config = dict(
    model='contrastive image-text model',
    dataset="rendered roads seen from a driver's seat, with toy cars, trees and houses",
    train_examples=145000,
    image_size=64,
    crop_scale_min=1,
    horizontal_flip=False,
    rotation_deg=5,
    tokenizer='word',
    vocab_size=35,
    loss='softmax',
    embed_dim=256,
    encoder_arch='swin',
    encoder_norm='layernorm',
    encoder_norm_position='pre',
    encoder_activation='geglu',
    encoder_mlp_ratio=2.67,
    encoder_head_dim=16,
    encoder_fused_qkv=True,
    encoder_bias='none',
    encoder_qk_norm=False,
    encoder_parallel_block=False,
    encoder_inner_norm=False,
    encoder_patch_size=[4, 4],
    encoder_conv_stem=True,
    encoder_depths=[2, 4, 4],
    encoder_widths=[96, 192, 384],
    text_encoder_causal=True,
    text_encoder_width=256,
    text_encoder_layers=7,
    text_encoder_norm='layernorm',
    text_encoder_norm_position='pre',
    text_encoder_activation='gelu_tanh',
    text_encoder_mlp_ratio=4,
    text_encoder_head_dim=32,
    text_encoder_fused_qkv=False,
    text_encoder_bias='all',
    text_encoder_qk_norm=True,
    text_encoder_parallel_block=False,
    text_encoder_inner_norm=False,
    text_encoder_positions='learned',
    init='trunc_normal_002',
    residual_init='none',
    optimizer='normuon',
    muon_scale='original',
    lr=0.017,
    momentum=0.95,
    nesterov=True,
    orthogonalizer='polar_express',
    adamw_lr_other_params=0.00072,
    grad_clip=1.0,
    steps=11600,
    batch_size=256,
    epochs=20.5,
    lr_schedule='cosine',
    final_lr_fraction=0,
    warmup_steps=580,
    weight_decay=0.01,
    adamw_weight_decay_other_params=0,
)
Rows from block 4 of the text encoder of a small contrastive image-text model, named by matrix and row number. Rows with one number belong to one neuron. Each number is 128 + 24 x the weight over its row's rms, rounded and kept within 0 to 255. All counts start at 0. After the name is the row's rms in percent of the matrix's.
After each neuron's rows are labels from the 100 texts, of 14848, where the neuron reaches its highest value: "fires on" is the input token at the peak. Only what is clearly more common there than usual is listed. The data: rendered roads seen from a driver's seat, with toy cars, trees and houses.
# fc1: MLP up (text_encoder.blocks.4.mlp.fc1.weight, 1024x256), inputs 192-255
# fc2: MLP down (text_encoder.blocks.4.mlp.fc2.weight, 256x1024, transposed), outputs 192-255

fc1.257 139 [122 101 133 116 136 127 142 154 128 130  97  93 126  92 106 136 129  95 173 113 146 134 111 146 109 160 152 134 154 121 125 146 129 124 131  99 124 121 109 137 139  95 156 122 133 164 122 160 111 162 158 139 128 152 113 143 149 128 129 112 111 212 147 133]
fc2.257 094 [132 136  86 103 148 130 147 130 157 130 126 132 124 123  91 142 109 108 106 117 145 128 133  92 108 135 124 159 152 116 144 154 133 104 172 137 167 133 137 165 169  99 132 129  73 120 156 153  96 142 154 138 100 126 119 133 140  83 153 174 139 183 133 124]
fires on: "car"

fc1.483 087 [111 152  94 151 108 153 102 144 139 120 142 133 118 158 114 117  86 160 103 164 127 137  99 137 164 112 156 141 100 142 120 107 133 130 129 116 109 158 118 106 123 118 123 103  88 105 125 124 139 125 161 142 144 139 137 142 144 122 138 147 113 155 156 149]
fc2.483 048 [108 149 156 141  53 147 151  86 127 141 129 142 104 143 102 140 150 175 189 144 114 114 135 110 140 170 187 155 138 163  90 142 122 134 119 157  91 122 132 137 134  91 119 138 157 102 137 195 126 152 164 114  94 138  96 143  98 147 114 119 152 146 137  95]
fires on: "<end>"

fc1.758 089 [129 106 124  95 151  99 128 149  93 153 117 133 113 106 119 112 131 113 148 141 107 137  89 103 108  97 111 127 127 137 149 112 115 155  87 105  85 120 130 197 110 156 172 121  99  83 115 110 135 154 123 132 120 133 100 142 123 133 119 154 154 161 123 114]
fc2.758 068 [110 126 159  91 149 112 163 136 119 142 132 146 135 119 157  99 127 138 161 134 105 173 124  86 119 118 137 103 147 109 135 169  94 103 136 155 102 135 105  94 112 118 181 153 112  80 160 111 103 148 116 141 115 118 110 122 126 129  65 126  92 140 114 118]
fires on: "pine"; "orange"

fc1.12 101 [133 147 124 119 160 148  82 148  85 140 108 127 183 122 132 157 152 127 135  92 158 109 134 115 132 129 122 132 125 141 136 129 123 108 113 154 107 125 123 120 143 140 132 173 145 109 118 156 158 162 121 151 166 141 118 114 126  69 167 165 141 109 134 124]
fc2.12 146 [146 126 145 126 110 134 104 102 120 111 117 116  98 153 161 123 103 101 165  95 153 173 104 121 119 100  98  79 111 109 125 163 116 150 145  91  76 114 142 156  97 128 159 103 103 172 114 130 114 122 128 145 103 145 186 151 142 138  97 111 116 144 136 126]
fires on: "<end>"

fc1.763 105 [111 127 113 117 164 164 133 131 147 145 119  85  79 136 138 120 155 103 140 135 157 120  76 140 148 132 120 130 183 155 156 137 123 118 101 114 148 137 149 150 104  85 170 136 132 149 121 149 130 156 141  95 125 157 130 146 122  87 113 140 135 174 156 118]
fc2.763 092 [132 143 107 138 104 115 158 130 160 149 123 118 105 123  67 129 111 172 110 108 157 164 151 127 107 182 129 144 149 127 159 137 154 114 175 132 181 132  99 122 161 119 158 141 132 128 127 128 137 120 148  98 103 162 111 141 161 131 111 154 105 110 133 135]
fires on: "pine"

fc1.239 093 [134 117  95  95 147 118 129 153 123 111 150 147 109 108 123 153 131 103 116 168 141 128 130 128  99 156  98  82 141 139  96 134 144 126 139  76 120  88 138 155 106 165 112 141 119  87 111 110 159 153  92 138 128 137 168 151 117 130 121 116 154 145 144 167]
fc2.239 111 [143 139 130 138 171 141 120 129 111 154 136  88 137 111  79 148 127 116 113 137  90 132 109 142 112 126 118 119 151  90  49  94 157 113  99 155 165 127 157 137 103 100 115 112 126 126 122 137 136 121 145 176 113 115 108 156 143 148 171 114  89 131 153 105]
fires on: "dog"; "barrel"

fc1.380 098 [107 156 110  93 108 150 149 107 130 133 112 131 133 144 161 155 116 159 140 158 114 122 122 118 143 143 134 167  90 113 149 160 190  91  96 114  97 132 140  95 103  94 127 106 122 154 125 150 113 129  95 129 112 148  77 186 142 171  93 145 108 143 132 131]
fc2.380 092 [ 80 107 127 108 135  96 162 125 139 108 119 121 115 116 111 174 121 121 147 143 120  75 128 123 107 106 146 123 126 128 114 148 135 124 152 103 110 143  85 150 129 157  87 110 101 140 146 102 151 156 137 125 107 122 152 103  96 162 111 157 103 146 153 119]
fires on: "car"

fc1.105 090 [166  59 136 104  90 137 100 126 173 139  98 131 105 136 109 143 145 109 115 115 159 149 118 103 105  85 152 145 132 163  90 113 137 110 157 120 134 136  85 109  86 127 139 132 109 104 114 129 143 131 176 145 152 153 141 110 147 178 171 142 143 166 129 139]
fc2.105 051 [138 123 117 103 170 155 100 130  95 126 147 156  93 152 140 150 131 121 142 156 147 103 135 117 139 139 142 138 124  95 157  89 129 163  85 120  89  73 155 156 129 136 140 105 135  64 110 119 161 136  98 113 144 126  78 166 105 129 130 132 108  84 115 122]
fires on: "lamp"

fc1.169 080 [ 88 125 141  98  88 162 130 121 114 117 132 149 112  96 132 115 113 115  91 134 155 140 157 111 141 125 142 138 119 133 134 148 149 148 140 129  92 164 122 154 160 120 112  86 122 138 122 107 177 140 123 183 130 151 111 122 132  91 113 107 109 155 140 194]
fc2.169 051 [112 147  77  92 114 128 146 107 114 138 100 154 127 133 137  81  94 132 122 132 157 156 124 150 122 157 124 143  77 138 124 140  98 133 122 130 117 135 184 142 151 109 149 126 105 146 124 154 124 209 140 131 126 104 160 130 121 112 108 126 151 133 130  96]
fires on: "with"

fc1.177 095 [ 81  92 154 189  89 154 118 161 115 110  96 140 122 107 114 160 117 128  78 153 128 107 136  85  82 125 151 131 183 159 144 127 134 157  96 110  85 113 153 100 102 118 138 142 117 147 109 165 150 123  73 155 134 125 161 134 167 106 179 101 156 143 127 156]
fc2.177 065 [116 176 151 126 120 157 119 117 103 164 120 129 122 138 126 108  78 129 132 102  91 125 104 120 164 173 159 100 159 103 105 134 117 144 156 140 125 159 144 159 171 118  92 117 163 131 132  93 118 130  92 142 110 142 131 150 123  63 125 177 130 150 159 129]
fires on: "<end>"

fc1.190 090 [123 138 146  93 144 120 124 150  97 138 131 128 134  81 128 135 131 116 142 142 129 102 102 145 137  69 177 100 153 157 103 196 111 135  96 125 123 144  87 119  71 102 141 145 105 123  97 129 140 159 133 113 159 136 153 121 141 110 135 141 135  94 179 165]
fc2.190 103 [139 118 119 136 163 122 120 141 156 102 113 112 124 138 116 121 134 138 190  72 128 116 181 127 138 104 153 133 124 134 132  87  80 106 134 162 126 125 123 109 139 120 180 107 125 146 173 120 141 116 121 149 115 179 117 185 140  86 138 128  98  90 171 125]
fires on: "dog"

fc1.130 094 [140  96 150  71 129 113 148 166 118 145 135 171  98 110 160 121 146  96 163 143 111 114 165 124 129 138 107 107 138 123 125 118 138 150 128 148 145 111 151  97 101 120  95  91 125 122 170  77 134 148 122  88 113 133 153 151 142 130 157 162 169  89 160 126]
fc2.130 092 [ 83 106 120 152  90 116 154 106 128 151 122 103 164 159 147  76 122 120 168 140 141 110 126 142 147  67  93 126 107 134 142 155 123 140 146 145 173 140 119 137 150 123 117 113 132 146 128 109 121  97 148 182  91 138 146 156 114 137 118 161 145 127  87 120]
fires on: "with"

fc1.556 108 [131 142 134 109 127 158 151 121 116 105 130 140 131 154 136  88 113 149 129 118 183  82 144 138  92 116 143 130 159 166 102 162 131 136 105 134 136 119 163 137  79 125 153 167 104 117  94 114 135 156 103 140 166 107 113 145 105  90 136 135 124 142 181 138]
fc2.556 140 [102 160 127 121 130 132 117 113 116 141 125 102 123 137 137  99 129 179 100 127 145 114 114 165 120 127 131 151 126 103 139 141  78 162 167 150 160 136 147 133 160 145 156 102 159 133 151 139 107 160 131 167 140  97 130 164 116 162 139 139 115 124  90 135]
fires on: "dog"; "house"

fc1.266 102 [ 96 126 116 134 155 166 150 134 133 133 175 153 145 111 120  92 145 141 163 132 150 114 101 130  91 112 119 151 138 139 106 134 105 117 115 124 113 107 195 106  87 118 207 129 126 145  87 162 144  98  89 114 163  78 163 151 133 119 177 105 138  82 140  70]
fc2.266 160 [103 152 122 114 123  93 126 123  84 187 122 114 103 125  97 124 122 139 104  74 116 105 149  98 103  75 142 120 160 149 145 135 126 182 108 160 119 124 137 138 130 155 160 143 137 136 117 124 111 157 153 178 108 149 145 137 140 184 154 138 132  87 106 120]
fires on: "dog"; "pine"

fc1.425 100 [134  95 144 152 168 147 133 103 141 153 116 158 179 168 129 145 123 116 112 123 142 112 117 102 144 116 116 121 151 108  98 127 106 130 157 113  85 136 117 142 125 141 159 165 105 138 109 120 142  81 154  96 148 154 118 131 158 146 153 101 142 131 117 146]
fc2.425 084 [127 106  89 111 135 137 119  94 128 122 142 123 111  97 154  87 149 138 135 145 111 169 107 106 172 116 135 138 146 135 122 163  83 101 138 115 126 121 151 110  98 107  89 149 155 126 127 147 138 137  92 106 127 131 127 191 142 113 122 144 137 154  75 132]
fires on: "<end>"; "green"; "white"; "orange"

fc1.57 104 [107 107 144 131 155 125  90 125 126 119  87 107 134 144  78 143  97 127 133 138 120 153 109 134 190 146 161 137 169 151 105 145 107 143 121 138 112 150 133 172 137 135  90 191  95 139 155 122  86 101 168 132 145 119 169 155 113 151 152 110 107 133 110 157]
fc2.57 109 [133 139 202 150 154  89 138 161 117 122  95 168 160 105 174 111 144 159 142 150 139 100 102 102 171 136  79 129 148 155 142 146 103 155 102 122 152 160 150 177 138 132 126 170 106 143 126 147 111 116 108 129 145 164 151 122 118 124 107 110 180 137 151 164]
fires on: "pine"

fc1.628 104 [145 113 125 128 102 116  82 131 151 139 123 128 145 115  96 154 112 122 131 131 140 148 127 130 167 132 152 145 102  89 140 116 108 125 121 101 114 132 116 139 132 148 110 140  84 129 183 147  89 112 165 138 194 114 180 137 130 144 129 109 103 150 132 159]
fc2.628 087 [ 99 168 119 149 171 129 157 151 148 155  91  93 140 143 161 129 162 137 185 115 108 125 110  76 139 125  85 124 168 102 114 157 104 174 132 151  94 107 133 162 148 107 104 143 132 124 127 158  96  98 136 141 151 114 123 154 110 138  98  61 150 167 132 169]
fires on: "pine"

fc1.166 078 [129 127  81 124 120 102 122 166 117 122  90 118 151 107 117 145 141 127 146 181 120 110 114 131 121 108 134 161 165 149  77 142 134 130 114 114 126 124 146 117 108 113 135 137 109 172 108 124 113 172 137 136 149 120 133 165 119 111 115  87 106 158 144 163]
fc2.166 050 [113 125 149  86 117  94 142 143 161 152 130 137 147 114 147 127 176 141 124 108 105 138 162 126 124 141 163 115 141 128 112 130 186 162 130 140 162  99 130  72 158 162 144 139 131 142 104 136 131 136 124 124 139 140 131 118 138 113 137  84 155 103 128 152]
fires on: "dog"; "barrel"

fc1.135 101 [155 122 101 115 112 101 104 134 126 110 171 156 135  94  80 135 118 129  89 116 117 128 129 121 123 139 105  91 174 129  84  81 142 135 114 119 108 134 158 120  97 156 133 128 139 131 145 117 143 169 109 148 149 111 139 129 114 105 160 121 126 121  97 184]
fc2.135 069 [123 112 130 153 138 102 127 142  97 137  98 101  95 140 132 147 120 120 129 145 113 115 140  89  84 109 146 122 174 136 149 111 120 119  99 147 154  81 133 126  98 114 138 132 159 157  95 115  55 129 136 151 134 156 147 104 126 103 166 142 167 122 103  91]
fires on: "dog"